A small contrastive image-text model, trained from scratch.
Model: 6.16M parameters, encoder patch size [4, 4], encoder width 192, text encoder layers 10.
Training: muon at rate 0.0064, 14500 steps, batches of 128.
Rows from block 2 of the image encoder of a small contrastive image-text model, named by matrix and row number. Rows with one number belong to one neuron. Each number is 50 + 10 x the weight over its row's rms, rounded and kept within 0 to 99. All counts start at 0.
Before each neuron's rows are labels from the 100 images, of 14976, where the neuron reaches its largest size: "strongest on" is what is common among them. Only what is clearly more common there than usual is listed. The data: patchworks of several textures.
# gate: MLP gate (encoder.blocks.2.mlp.gate.weight, 384x192), inputs 96-191
# fc1: MLP up (encoder.blocks.2.mlp.fc1.weight, 384x192), inputs 96-191
# fc2: MLP down (encoder.blocks.2.mlp.fc2.weight, 192x384, transposed), outputs 96-191

strongest on: teal; spiral
gate.373:53 44 40 57 44 42 46 47 61 57 41 37 41 59 50 41 30 44 43 58 57 59 46 63 40 42 56 30 44 35 63 46 56 53 54 38 46 52 45 52 50 61 57 64 43 35 51 65 71 40 58 63 50 48 39 42 32 57 50 60 67 45 43 38 51 44 43 52 37 55 61 71 69 51 49 48 40 60 71 45 47 47 60 41 50 48 69 74 33 29 56 48 19 43 50 50
fc1.373:51 66 49 38 63 39 63 59 35 43 55 60 54 56 68 45 47 45 51 49 54 45 43 59 56 65 50 65 60 45 45 73 47 36 53 49 51 54 52 50 41 39 57 42 63 54 41 56 42 39 51 66 78 62 56 39 45 45 58 37 29 56 58 64 43 54 55 38 41 47 58 57 67 59 54 45 57 47 38 60 44 48 56 40 32 46 26 40 51 73 46 52 48 54 37 57
fc2.373:47 38 32 45 50 53 49 39 47 57 51 46 22 58 55 43 46 46 44 50 52 71 43 60 50 48 48 51 43 29 50 41 46 44 56 28 58 52 46 64 42 54 46 51 45 45 58 41 74 56 57 47 40 53 60 47 55 46 50 40 32 41 48 51 45 52 51 37 56 32 31 57 42 61 51 45 50 61 33 47 54 27 49 38 35 38 63 48 36 61 54 40 54 65 56 55

strongest on: yellow
gate.165:49 49 52 43 71 45 55 73 56 38 72 54 32 44 56 51 43 57 42 43 45 58 41 57 57 25 55 62 66 62 58 47 39 58 60 52 60 49 45 44 61 57 33 60 61 54 60 43 42 46 58 53 57 48 59 41 48 43 45 58 57 46 51 55 44 38 63 56 37 40 63 37 49 43 54 45 50 56 58 44 46 53 50 49 51 45 56 50 46 38 58 59 23 59 48 57
fc1.165:50 43 70 58 52 50 48 64 64 54 65 60 75 56 47 41 59 48 50 39 62 38 77 47 54 53 43 56 61 36 75 63 66 69 37 48 45 61 59 53 54 54 52 52 45 58 57 58 43 40 74 42 51 61 46 33 48 46 51 47 50 44 43 60 59 39 41 45 38 39 49 69 60 39 50 60 45 50 40 54 42 50 48 49 63 45 38 39 44 28 44 45 49 62 71 47
fc2.165:56 45 51 37 51 57 51 57 40 57 49 47 37 67 56 42 37 33 62 38 68 53 64 61 48 49 58 43 62 70 47 31 71 34 59 42 51 58 47 52 39 44 50 51 64 62 54 38 31 54 45 47 46 58 43 32 49 65 45 43 69 51 41 27 53 49 63 51 47 41 48 62 40 49 54 53 61 31 54 40 49 34 56 50 57 49 45 50 53 54 46 52 55 38 40 51

strongest on: red; white
gate.202:50 18 65 44 43 43 57 27 32 47 55 46 58 60 47 41 19 57 55 62 29 55 58 62 57 56 48 42 52 53 53 40 60 56 53 32 55 69 51 48 37 62 44 42 42 65 64 43 46 45 38 37 58 48 49 39 75 40 51 45 60 47 42 48 48 56 56 53 49 54 55 46 61 52 47 34 49 53 45 45 45 43 52 51 42 40 39 62 65 45 43 46 57 45 42 49
fc1.202:52 68 52 51 61 59 40 73 58 75 56 55 44 48 72 56 71 24 54 47 71 47 51 43 43 41 50 55 55 35 51 54 51 49 48 58 42 47 42 62 61 57 48 53 47 39 40 39 50 67 55 55 55 63 28 40 32 61 53 39 41 52 62 53 59 40 53 46 56 59 53 48 40 43 65 45 64 41 59 38 71 55 42 56 52 60 52 44 33 53 53 60 40 66 42 59
fc2.202:58 52 73 41 50 46 41 49 37 58 49 45 61 49 56 54 51 44 38 52 62 64 33 41 50 51 50 52 44 40 66 47 72 65 38 41 64 64 46 73 47 46 41 64 42 51 43 53 50 45 47 53 56 32 45 44 45 66 56 58 45 53 54 51 71 51 52 56 54 54 43 55 27 58 56 42 63 72 45 61 42 60 60 43 28 24 56 57 44 51 47 61 55 67 40 51

strongest on: red; white
gate.299:50 49 55 65 48 42 41 49 54 53 55 43 39 61 58 47 63 39 61 51 31 58 54 52 51 60 51 62 43 68 53 55 42 58 52 45 37 55 49 36 48 64 36 54 47 41 55 51 54 45 35 72 51 41 55 44 66 40 61 65 62 53 53 40 35 65 29 41 53 51 34 52 54 36 49 48 43 55 53 38 30 56 50 38 59 53 42 56 47 74 60 66 58 38 37 30
fc1.299:49 47 48 38 51 67 54 43 47 51 42 65 54 51 47 61 33 48 53 49 67 52 48 64 55 70 49 39 61 31 64 47 45 42 44 38 62 56 46 55 42 49 60 50 28 66 61 50 50 49 57 32 51 50 48 54 34 47 48 39 56 46 54 57 53 34 62 45 39 49 68 46 49 57 43 75 45 59 65 52 50 63 42 51 41 40 64 40 46 22 48 44 29 62 35 73
fc2.299:43 42 30 34 55 41 61 43 60 53 39 63 42 59 44 32 38 53 62 59 57 41 45 37 55 50 61 44 52 48 49 38 40 46 39 55 53 62 37 61 43 42 35 47 83 40 56 47 45 54 57 46 41 45 72 51 46 49 48 66 55 65 51 57 55 60 22 49 37 39 46 43 36 51 55 45 55 43 70 53 54 60 57 55 47 56 51 57 43 46 43 43 43 54 30 46

strongest on: teal; plain
gate.310:55 57 55 73 54 43 56 58 43 59 50 45 49 51 45 49 59 48 54 69 65 53 58 46 48 49 53 69 31 45 38 35 51 53 41 65 52 43 54 63 34 33 39 51 47 53 46 51 49 45 51 54 17 68 44 58 51 43 52 57 61 53 57 40 39 62 36 62 58 53 47 51 58 52 41 55 47 52 40 61 55 57 60 65 48 33 50 48 26 81 54 53 56 36 67 37
fc1.310:45 37 44 17 23 44 44 47 50 39 53 58 46 46 58 64 42 51 38 59 56 61 48 47 60 53 51 51 71 46 62 62 65 50 60 43 43 60 53 44 54 56 41 53 56 51 60 65 50 44 47 55 88 42 54 40 54 52 50 47 38 51 52 60 59 36 72 45 49 43 60 42 36 60 62 55 32 49 60 52 42 57 38 42 73 37 48 49 68 33 51 52 50 70 30 62
fc2.310:44 39 48 48 42 47 54 64 43 63 39 53 57 42 50 72 60 55 54 59 53 42 54 41 44 63 36 59 45 67 48 42 23 26 48 60 50 60 56 37 43 37 50 43 61 49 45 50 42 38 44 52 53 42 44 52 57 49 58 48 37 34 28 59 44 63 43 46 54 48 47 36 58 66 45 53 53 60 59 57 52 55 42 35 69 48 46 41 59 48 57 46 55 46 46 53

strongest on: blue
gate.324:66 39 67 47 54 47 42 59 54 48 34 42 51 39 43 46 59 53 62 59 70 42 48 75 51 50 66 42 71 47 52 52 47 43 52 47 45 44 39 57 60 64 49 48 61 40 48 49 50 64 30 59 22 51 46 50 52 54 49 54 55 49 46 70 33 43 53 51 42 40 57 35 61 55 57 56 47 38 45 30 50 61 51 31 51 29 45 33 61 49 51 62 53 52 65 52
fc1.324:59 32 55 69 50 42 46 58 60 56 45 37 45 46 37 43 61 42 56 70 67 39 46 69 48 39 57 60 67 53 73 47 57 46 52 55 49 40 48 66 62 48 54 54 71 49 46 49 34 55 26 59 38 49 45 58 56 51 63 49 55 50 58 74 54 32 54 55 38 46 59 32 57 55 38 60 43 43 44 26 45 49 59 45 53 36 54 33 65 45 60 62 56 53 52 53
fc2.324:70 41 58 48 62 67 54 46 57 32 45 48 34 43 53 64 55 45 86 57 51 39 55 33 54 46 54 45 53 63 44 37 45 57 32 32 71 32 61 64 59 41 51 43 53 62 50 51 57 54 45 47 27 50 44 60 65 46 48 68 47 69 39 45 63 62 46 45 49 45 44 59 38 42 44 56 55 56 67 47 62 52 39 34 60 47 70 30 47 35 62 37 48 48 48 55

strongest on: teal
gate.27:56 56 35 53 30 60 47 44 37 59 57 59 48 66 52 56 45 63 49 36 61 41 44 38 43 61 52 57 58 41 44 48 49 56 58 49 37 36 32 53 36 41 42 49 58 59 61 48 43 45 51 65 51 43 48 49 40 48 70 63 60 46 69 38 59 58 62 48 46 42 44 56 34 47 60 51 46 53 52 34 58 58 27 58 35 47 53 44 37 68 56 41 65 58 43 67
fc1.27:45 24 40 35 40 37 43 62 45 38 51 64 42 36 29 46 58 47 48 60 23 63 51 61 42 50 45 54 49 74 46 53 42 44 75 46 44 47 35 42 61 62 44 52 45 69 51 40 44 60 73 42 30 42 68 40 59 44 48 51 34 45 46 50 60 59 57 54 36 47 54 62 65 31 51 46 58 46 59 49 60 44 39 75 45 49 53 49 40 51 54 41 50 41 60 56
fc2.27:37 56 57 47 62 43 48 50 72 44 40 67 56 25 50 34 48 47 32 62 53 60 56 47 51 45 52 43 56 59 57 53 53 30 38 50 57 52 43 42 49 49 49 49 40 52 51 55 48 62 57 57 52 57 54 48 59 71 33 59 46 56 42 62 50 77 52 48 44 70 58 32 46 40 51 60 55 38 45 44 81 50 51 43 58 49 56 54 56 36 37 52 58 49 44 61

strongest on: blue; spiral; centre pattern: spiral
gate.344:54 46 52 56 55 51 34 35 56 47 52 55 60 37 44 34 42 53 48 48 45 43 45 53 74 58 59 38 23 54 53 59 54 46 70 56 41 50 49 50 55 41 38 52 50 48 40 57 64 49 70 45 51 53 54 50 58 44 64 53 58 45 53 36 49 45 50 37 30 32 45 50 54 41 71 44 46 47 60 50 57 61 49 48 37 48 41 36 42 24 41 40 45 44 52 41
fc1.344:70 53 51 63 60 47 51 54 47 41 54 65 57 59 52 44 49 33 74 58 58 53 54 36 69 60 41 56 57 36 51 46 56 50 67 60 42 48 40 51 37 59 40 46 39 37 51 43 53 55 48 68 50 53 56 69 43 58 65 52 53 45 33 41 57 11 38 34 45 49 57 35 68 39 53 55 51 47 70 46 50 50 36 55 61 61 34 57 54 44 76 50 51 56 41 38
fc2.344:67 60 44 56 56 59 58 51 48 76 48 57 72 54 45 62 53 47 40 58 49 49 52 42 61 41 57 43 69 23 53 52 48 38 53 68 64 52 62 39 50 49 61 38 60 57 63 46 52 45 56 43 38 55 66 59 55 58 57 55 62 22 62 38 36 64 47 56 69 55 58 59 56 53 50 42 60 63 57 43 47 20 50 58 52 46 63 43 21 43 53 57 32 51 47 48

strongest on: black
gate.112:53 52 42 44 47 47 37 43 60 42 44 63 50 53 50 43 41 44 48 38 49 47 57 38 48 59 39 46 37 41 52 54 41 68 51 46 54 64 38 63 49 55 52 35 61 68 52 48 63 41 61 54 51 43 49 53 59 59 61 35 38 51 38 50 68 45 71 64 25 45 60 58 60 60 63 40 55 51 49 52 67 48 62 64 50 74 60 59 45 65 44 48 40 50 44 37
fc1.112:49 55 72 43 51 61 62 58 47 64 55 48 46 53 46 38 64 49 44 71 52 54 49 52 49 46 69 36 43 60 42 49 55 43 52 62 51 45 53 52 59 51 47 54 51 38 49 49 48 47 38 64 53 51 56 41 47 52 43 62 51 32 62 59 51 48 37 47 71 68 39 29 47 36 45 69 44 49 55 43 42 44 49 33 45 30 42 47 46 36 65 35 56 41 46 63
fc2.112:59 44 57 65 49 47 64 63 51 39 51 33 67 49 49 63 70 61 54 44 54 33 56 40 52 43 47 69 52 47 41 54 45 67 60 48 62 46 56 54 49 57 45 61 56 59 36 36 66 44 44 59 30 38 45 49 62 46 38 53 56 32 47 50 50 45 56 32 43 47 56 53 46 35 42 64 53 41 55 38 46 34 37 55 55 67 68 48 47 55 42 52 41 54 51 46

strongest on: red; labyrinth
gate.251:46 45 42 48 48 61 46 46 52 61 33 48 46 44 50 48 47 48 35 52 55 45 59 51 30 49 50 72 60 52 50 67 36 55 34 36 51 43 69 63 50 40 64 48 47 48 52 30 62 55 60 36 41 52 43 22 52 52 59 60 48 50 45 46 49 53 59 67 80 39 56 51 47 49 48 41 43 38 40 56 54 35 72 54 42 68 36 63 45 65 53 46 51 35 68 49
fc1.251:49 52 58 50 47 32 57 66 49 39 63 55 49 78 63 50 45 55 59 62 24 49 42 59 72 38 64 39 37 58 44 41 58 47 56 53 46 62 36 52 43 51 44 49 37 43 49 56 30 41 48 67 68 37 55 65 50 43 44 35 63 51 52 35 53 44 51 51 39 48 36 61 49 38 39 62 45 58 61 57 50 64 35 40 50 52 54 43 52 31 61 44 67 49 32 59
fc2.251:48 50 54 53 62 52 60 58 36 54 58 39 45 39 48 46 63 78 39 43 59 47 63 49 47 55 46 58 56 57 44 47 69 46 60 33 48 32 38 48 49 56 63 55 44 54 46 50 65 63 44 53 46 47 60 46 51 67 62 43 44 52 53 53 50 66 52 55 48 70 38 67 57 52 56 29 38 31 57 43 55 30 48 43 53 70 48 52 58 78 56 57 51 40 52 44

strongest on: blue; checkered
gate.4:55 57 38 47 42 48 39 61 56 41 75 55 59 50 52 59 68 59 47 50 22 43 40 48 50 52 47 56 55 42 52 43 37 69 43 34 40 63 40 32 49 50 43 50 63 50 51 36 47 47 40 50 47 35 55 59 44 54 55 50 41 46 58 38 54 38 29 58 51 27 44 51 45 40 57 52 49 55 56 55 49 50 50 57 34 45 42 53 55 71 50 51 46 48 40 41
fc1.4:56 62 56 36 61 39 64 52 36 61 64 52 45 60 45 63 78 52 54 38 23 37 50 43 51 47 58 34 52 66 61 60 51 53 60 60 41 54 42 52 53 39 55 25 53 52 51 39 34 51 41 43 48 44 50 58 50 43 56 48 59 53 57 34 38 38 47 45 36 35 28 63 43 39 52 55 49 62 47 54 48 70 43 49 35 40 50 35 49 62 31 49 44 49 55 47
fc2.4:39 54 33 43 38 61 43 64 52 45 42 42 44 60 31 60 38 52 31 75 58 57 46 59 45 58 44 52 57 57 43 64 40 54 44 41 45 61 53 69 43 53 42 46 43 51 61 48 43 62 59 46 37 61 40 31 62 55 38 40 38 36 43 47 55 34 66 53 47 40 56 60 62 54 52 67 43 42 46 45 51 48 49 60 46 52 83 57 55 41 42 65 37 49 61 60

strongest on: red
gate.171:51 41 70 62 34 52 47 27 59 54 45 57 54 56 47 49 55 53 52 50 59 46 33 46 50 32 28 49 62 55 66 73 48 48 48 50 63 72 48 59 59 41 58 41 44 25 46 52 31 53 25 56 57 50 47 51 59 43 48 44 56 32 48 43 53 59 62 44 48 42 28 32 35 34 42 57 48 63 67 38 57 52 50 56 62 57 48 51 67 64 48 55 73 60 66 36
fc1.171:51 47 64 51 35 50 44 59 52 44 61 44 46 57 48 47 39 44 53 44 35 51 28 41 43 56 29 37 50 58 47 44 35 56 76 59 54 40 61 61 51 43 39 37 67 53 58 62 68 61 68 51 46 45 45 46 60 61 57 45 52 56 27 60 50 44 42 51 69 45 59 54 58 45 55 40 43 60 31 61 36 72 59 42 34 26 52 52 39 34 45 45 52 51 50 49
fc2.171:57 61 47 58 40 47 45 56 60 41 42 51 42 53 46 45 49 56 52 42 68 49 36 57 52 67 26 36 48 55 51 56 67 47 23 69 65 51 48 44 55 65 55 56 65 54 51 48 55 42 46 50 46 70 58 48 37 46 46 49 40 39 59 45 68 46 52 53 62 41 48 49 45 39 36 51 51 59 42 59 50 55 60 58 66 38 63 65 40 57 54 30 54 47 45 55

strongest on: yellow; rays
gate.36:42 43 60 48 43 53 50 48 35 52 51 57 51 58 38 57 47 44 27 49 48 55 30 41 43 59 62 57 57 51 56 71 58 49 49 38 59 41 51 58 65 43 47 76 47 46 56 53 58 51 48 52 27 57 46 52 36 53 40 61 52 65 56 49 61 51 39 60 55 48 33 38 59 61 65 46 66 53 39 37 50 54 41 38 45 41 64 32 50 54 42 46 44 45 70 64
fc1.36:45 47 31 55 52 60 56 43 57 31 23 45 44 46 42 50 35 44 67 55 45 39 60 63 45 39 60 57 47 51 52 51 55 45 61 50 48 42 57 65 50 36 51 54 44 68 78 30 51 60 36 62 29 57 64 63 64 55 53 63 43 41 50 59 52 59 50 45 66 51 67 57 41 41 45 44 52 38 47 60 45 48 54 34 55 54 46 50 63 42 42 37 53 49 40 52
fc2.36:38 54 59 40 54 60 49 60 52 43 58 61 55 63 34 56 49 35 48 75 51 65 40 51 52 49 71 48 50 59 53 48 39 50 56 47 54 38 65 54 54 67 51 48 43 39 47 62 60 46 59 43 54 57 36 32 52 54 73 34 34 47 46 48 43 41 59 37 82 58 45 42 61 63 52 73 46 54 74 56 51 30 63 42 50 46 57 47 40 40 39 50 47 47 55 55

strongest on: teal
gate.262:51 71 47 57 42 51 59 35 61 57 71 64 40 42 61 52 65 58 59 34 54 28 60 55 37 40 46 49 40 36 53 55 58 64 48 60 66 55 56 48 31 49 52 50 58 49 68 43 65 43 61 33 39 56 59 49 56 62 51 50 53 34 65 45 63 46 45 47 57 47 47 51 42 51 40 67 59 45 59 50 52 50 52 70 46 53 45 51 36 46 41 49 64 43 46 51
fc1.262:63 82 52 51 54 48 62 39 62 56 66 61 40 58 57 61 52 48 48 38 61 36 53 60 61 52 54 50 38 56 53 62 60 51 52 56 53 48 55 39 34 55 49 58 42 52 65 47 64 54 59 42 37 66 65 58 56 59 58 56 61 31 60 46 59 46 44 61 56 38 48 59 50 43 50 53 59 55 55 36 49 67 55 64 43 54 45 31 29 58 48 49 58 52 57 42
fc2.262:49 52 50 52 50 59 53 43 61 32 52 35 38 57 59 48 59 53 50 52 52 44 50 63 40 42 59 53 49 42 44 62 50 49 55 44 57 61 32 42 53 44 43 51 31 62 65 54 61 69 40 48 64 36 51 46 62 58 65 57 73 58 50 29 68 38 60 39 48 51 36 49 38 38 47 58 42 46 51 63 83 45 56 53 53 46 56 53 48 62 52 51 44 61 57 63

strongest on: yellow; blue
gate.182:58 35 49 41 41 33 57 57 53 35 56 31 62 55 65 53 48 42 58 48 53 72 25 48 53 46 52 58 45 46 40 69 45 44 41 42 42 61 36 51 49 44 75 45 41 69 40 52 39 43 47 43 50 54 40 54 49 48 52 48 50 56 61 50 53 62 46 33 58 52 64 50 42 26 55 48 42 59 57 39 43 42 47 48 49 55 45 49 46 70 66 51 50 57 55 54
fc1.182:59 41 55 40 38 48 59 62 47 51 46 26 55 40 59 50 57 46 65 27 47 75 42 41 62 36 65 63 31 45 36 64 46 51 39 44 49 61 53 42 45 62 63 63 36 59 34 63 49 51 50 57 47 55 30 58 54 46 60 48 44 55 59 51 49 57 45 46 38 46 61 53 57 27 57 56 41 48 40 43 33 47 42 50 42 47 59 46 57 71 64 54 51 50 53 46
fc2.182:48 49 67 38 46 60 60 55 54 61 48 68 53 60 40 55 72 72 38 34 41 54 59 43 45 46 40 70 70 63 50 27 40 60 53 60 20 54 55 47 50 61 50 52 66 35 44 41 61 45 49 37 51 36 51 56 61 65 50 53 50 59 53 47 59 47 72 56 33 61 60 57 60 55 54 50 57 47 55 42 58 50 55 61 56 40 44 47 48 49 28 67 42 48 39 49

strongest on: red; rays
gate.136:39 45 62 54 37 65 47 61 49 36 57 49 34 24 63 58 65 41 43 59 53 73 47 58 44 56 51 39 57 56 69 28 49 53 58 43 44 52 49 84 43 68 48 38 32 68 45 54 37 49 51 48 54 74 58 37 29 52 72 55 50 43 60 48 48 63 44 51 51 50 37 51 46 48 42 60 49 52 31 39 35 62 43 42 60 48 43 58 36 57 51 44 55 47 30 66
fc1.136:51 46 56 28 34 48 59 22 52 64 41 54 42 43 66 62 62 38 65 37 62 48 50 17 50 43 54 54 59 48 44 45 49 46 56 57 38 54 38 48 26 57 62 54 34 57 54 34 52 36 51 53 54 56 50 54 44 48 54 56 51 46 74 44 59 55 55 52 51 60 57 31 37 63 44 53 51 41 39 36 44 55 56 42 54 55 52 53 58 57 46 40 65 53 47 45
fc2.136:46 45 51 55 67 42 55 73 46 44 61 62 61 51 52 45 34 49 48 39 42 49 63 44 62 71 35 63 40 61 52 58 41 50 56 54 52 56 64 42 51 48 43 61 69 57 37 52 54 52 43 59 50 47 38 63 72 52 49 48 49 46 44 71 37 57 58 54 46 34 55 55 47 63 36 48 57 25 52 55 22 42 42 32 63 49 40 56 39 50 47 30 44 56 60 41

strongest on: black; plain
gate.308:41 62 55 51 52 52 41 49 67 44 54 47 49 40 55 54 52 52 53 54 63 39 46 49 52 41 33 40 31 29 48 60 53 43 65 49 37 32 47 52 53 53 59 68 46 49 38 57 49 50 48 47 46 46 42 53 55 52 74 43 45 67 67 50 56 50 27 56 32 55 56 38 49 53 61 46 46 40 38 45 55 45 32 66 56 48 66 50 48 60 40 46 67 56 54 40
fc1.308:49 50 53 52 61 61 57 48 78 76 46 56 46 46 56 46 46 62 49 61 50 50 70 40 37 55 47 58 41 33 47 53 50 61 58 69 58 49 33 56 50 61 44 54 45 62 47 45 56 65 49 45 35 44 34 40 46 41 62 61 43 39 44 38 50 48 59 58 47 47 53 43 60 64 48 56 70 46 58 62 44 45 38 52 52 50 63 65 53 58 41 57 63 54 53 52
fc2.308:48 60 59 46 59 57 56 50 40 40 50 49 54 45 54 46 38 43 40 49 79 52 48 59 47 53 47 46 24 57 48 53 56 62 46 27 53 45 51 38 45 55 34 63 62 45 40 40 62 51 50 62 35 55 42 60 53 42 38 57 40 46 52 40 63 49 39 56 61 56 38 47 46 57 20 47 42 53 54 56 37 27 41 53 63 75 46 51 57 41 39 45 47 52 22 44

strongest on: teal; spiral
gate.317:60 54 43 58 73 58 59 55 38 63 57 40 53 41 43 57 55 56 53 49 44 51 54 57 57 65 46 46 49 58 63 69 59 69 50 68 45 43 67 55 50 50 42 54 54 42 49 33 68 69 41 59 65 67 62 48 38 39 51 45 41 50 48 34 50 48 54 48 45 70 43 41 64 45 56 41 48 36 53 38 67 47 50 59 57 57 42 54 33 78 39 57 49 54 52 56
fc1.317:80 54 60 46 62 59 55 55 54 53 50 44 45 45 37 73 59 47 45 51 42 53 55 60 50 51 47 57 44 33 58 63 47 53 44 65 31 63 58 53 64 48 30 54 48 41 45 43 57 53 36 56 59 61 55 44 45 51 48 52 53 51 40 53 31 52 30 33 45 61 27 44 65 54 56 53 47 33 58 45 62 57 59 58 63 48 49 51 49 69 43 65 54 45 65 38
fc2.317:46 46 52 59 61 66 46 48 43 45 59 32 49 48 60 52 58 37 43 62 59 47 46 65 36 52 56 36 59 54 50 42 55 49 32 48 48 39 60 49 43 51 38 46 62 53 48 64 66 35 59 44 39 52 49 40 73 56 18 51 50 60 33 52 52 53 70 51 64 55 58 38 38 47 67 35 67 59 53 41 41 38 29 49 52 62 44 61 50 60 55 41 64 43 53 39

strongest on: red; rays
gate.72:43 50 45 59 56 47 60 35 52 46 58 72 71 54 47 46 43 53 60 42 62 61 55 63 56 46 40 46 42 51 36 55 45 52 38 42 47 26 44 50 42 57 43 44 38 46 55 56 48 38 65 54 63 57 57 55 43 70 44 50 41 44 45 55 57 36 36 50 51 36 74 48 43 29 39 58 49 55 62 69 62 33 61 41 62 47 48 47 54 50 61 49 71 60 47 56
fc1.72:55 45 51 46 34 63 35 51 44 49 44 31 37 53 61 52 58 43 36 44 44 51 39 31 47 56 59 56 61 53 52 53 61 61 67 56 50 67 58 56 60 31 56 49 66 53 42 43 62 52 37 43 44 40 35 57 47 40 37 43 60 61 52 46 50 71 70 52 49 62 33 55 64 57 63 46 49 55 37 43 45 60 42 50 42 44 59 43 46 54 37 50 31 51 42 63
fc2.72:60 61 49 50 33 45 55 43 62 49 53 37 56 41 47 72 63 51 62 55 56 55 41 58 61 60 53 46 38 35 33 53 63 55 45 36 61 47 40 65 54 52 60 72 57 58 49 37 54 49 38 59 50 47 24 43 47 63 51 51 45 56 60 54 48 34 29 41 58 45 47 42 73 52 65 50 46 74 50 36 59 55 42 56 75 55 24 34 48 58 59 53 64 45 49 46

strongest on: black; spiral
gate.201:44 59 77 49 62 57 45 26 36 35 58 54 34 59 67 37 42 47 39 57 31 50 60 62 58 46 41 46 34 50 31 40 71 74 65 53 50 51 42 63 38 54 48 45 45 53 57 53 50 31 61 49 45 54 37 58 62 43 36 59 55 55 39 47 65 61 42 79 44 36 51 46 52 65 67 64 64 52 52 43 45 36 42 54 39 49 56 59 64 48 51 50 39 58 54 42
fc1.201:37 38 53 29 42 47 47 64 58 39 39 52 49 36 18 49 63 59 54 51 68 51 51 52 45 53 77 52 46 53 54 55 61 48 50 60 52 43 54 35 63 48 38 60 47 53 42 66 69 52 30 54 62 66 48 61 48 54 28 59 49 59 49 49 37 30 55 41 66 47 71 68 60 33 30 56 57 61 62 66 52 49 61 31 62 57 55 60 40 32 49 59 53 32 46 55
fc2.201:45 38 52 45 48 36 53 50 54 32 44 67 58 63 52 43 52 60 28 53 54 70 42 48 47 34 55 35 44 52 46 49 62 58 60 45 53 53 53 51 43 44 63 78 45 54 69 60 52 44 69 63 50 44 56 65 56 52 44 56 58 63 39 55 58 56 40 62 52 50 47 33 31 33 42 52 38 46 54 60 72 54 70 49 52 64 52 32 45 38 58 42 64 56 30 35

strongest on: black; white; rings; striped
gate.349:63 53 32 62 62 42 57 45 49 41 39 55 47 58 57 54 38 52 61 51 66 52 58 46 63 64 57 37 57 60 32 47 50 35 42 60 33 52 51 71 52 52 46 55 37 54 52 52 40 34 55 45 45 56 57 59 39 73 54 43 48 47 41 63 45 43 40 26 51 41 33 49 42 30 64 27 50 42 44 55 51 42 62 55 39 46 59 55 53 55 45 46 55 53 53 38
fc1.349:62 70 33 51 45 46 52 71 47 39 51 56 57 44 65 38 57 51 44 32 41 62 41 54 49 54 42 60 61 55 68 59 48 46 45 67 49 62 49 54 42 37 42 51 47 41 62 46 39 41 54 47 48 64 73 49 51 50 63 45 42 38 53 39 57 63 51 37 55 44 27 61 39 54 51 27 43 58 49 65 41 47 59 38 55 42 43 52 46 38 44 53 53 35 58 55
fc2.349:51 47 40 54 53 41 57 31 46 50 49 39 44 44 55 47 51 41 42 68 64 43 51 44 45 53 47 62 43 63 65 59 39 43 46 33 64 50 35 39 46 55 50 45 43 51 54 60 36 53 44 48 46 38 62 51 51 38 32 53 63 46 41 63 44 66 37 31 57 60 53 46 40 47 52 66 36 63 47 59 35 37 74 46 52 37 71 36 77 43 36 43 44 44 51 51

strongest on: red; dotted
gate.34:68 46 67 32 43 60 73 52 59 37 55 53 56 36 43 39 60 59 44 41 60 51 41 48 51 52 33 39 57 39 46 37 50 42 67 38 44 50 52 65 63 45 48 54 45 62 47 46 35 53 45 71 75 58 43 50 55 56 48 34 47 48 54 48 53 35 39 57 53 63 39 63 38 58 45 25 39 57 54 58 42 40 63 58 44 50 44 34 53 58 20 56 42 54 55 54
fc1.34:47 44 75 52 59 52 69 61 58 46 46 43 57 39 56 39 64 49 53 24 55 38 38 42 64 52 39 36 58 54 35 55 49 48 51 47 46 57 60 56 63 68 50 44 50 44 46 48 55 44 34 54 42 54 52 41 47 43 66 53 46 55 46 33 63 46 42 49 56 52 51 53 34 48 50 48 50 50 44 52 50 55 65 47 41 35 36 58 60 58 39 56 53 56 49 44
fc2.34:45 45 68 42 52 43 52 61 32 51 51 63 44 52 42 61 34 58 50 55 58 42 34 47 56 54 49 57 56 66 46 73 26 46 33 55 54 47 51 52 49 37 47 43 70 50 55 25 46 58 58 43 58 44 50 60 36 57 31 38 19 51 44 58 34 54 62 46 29 43 60 41 58 46 52 34 38 36 41 52 45 48 49 36 34 47 48 60 74 46 42 42 47 53 58 63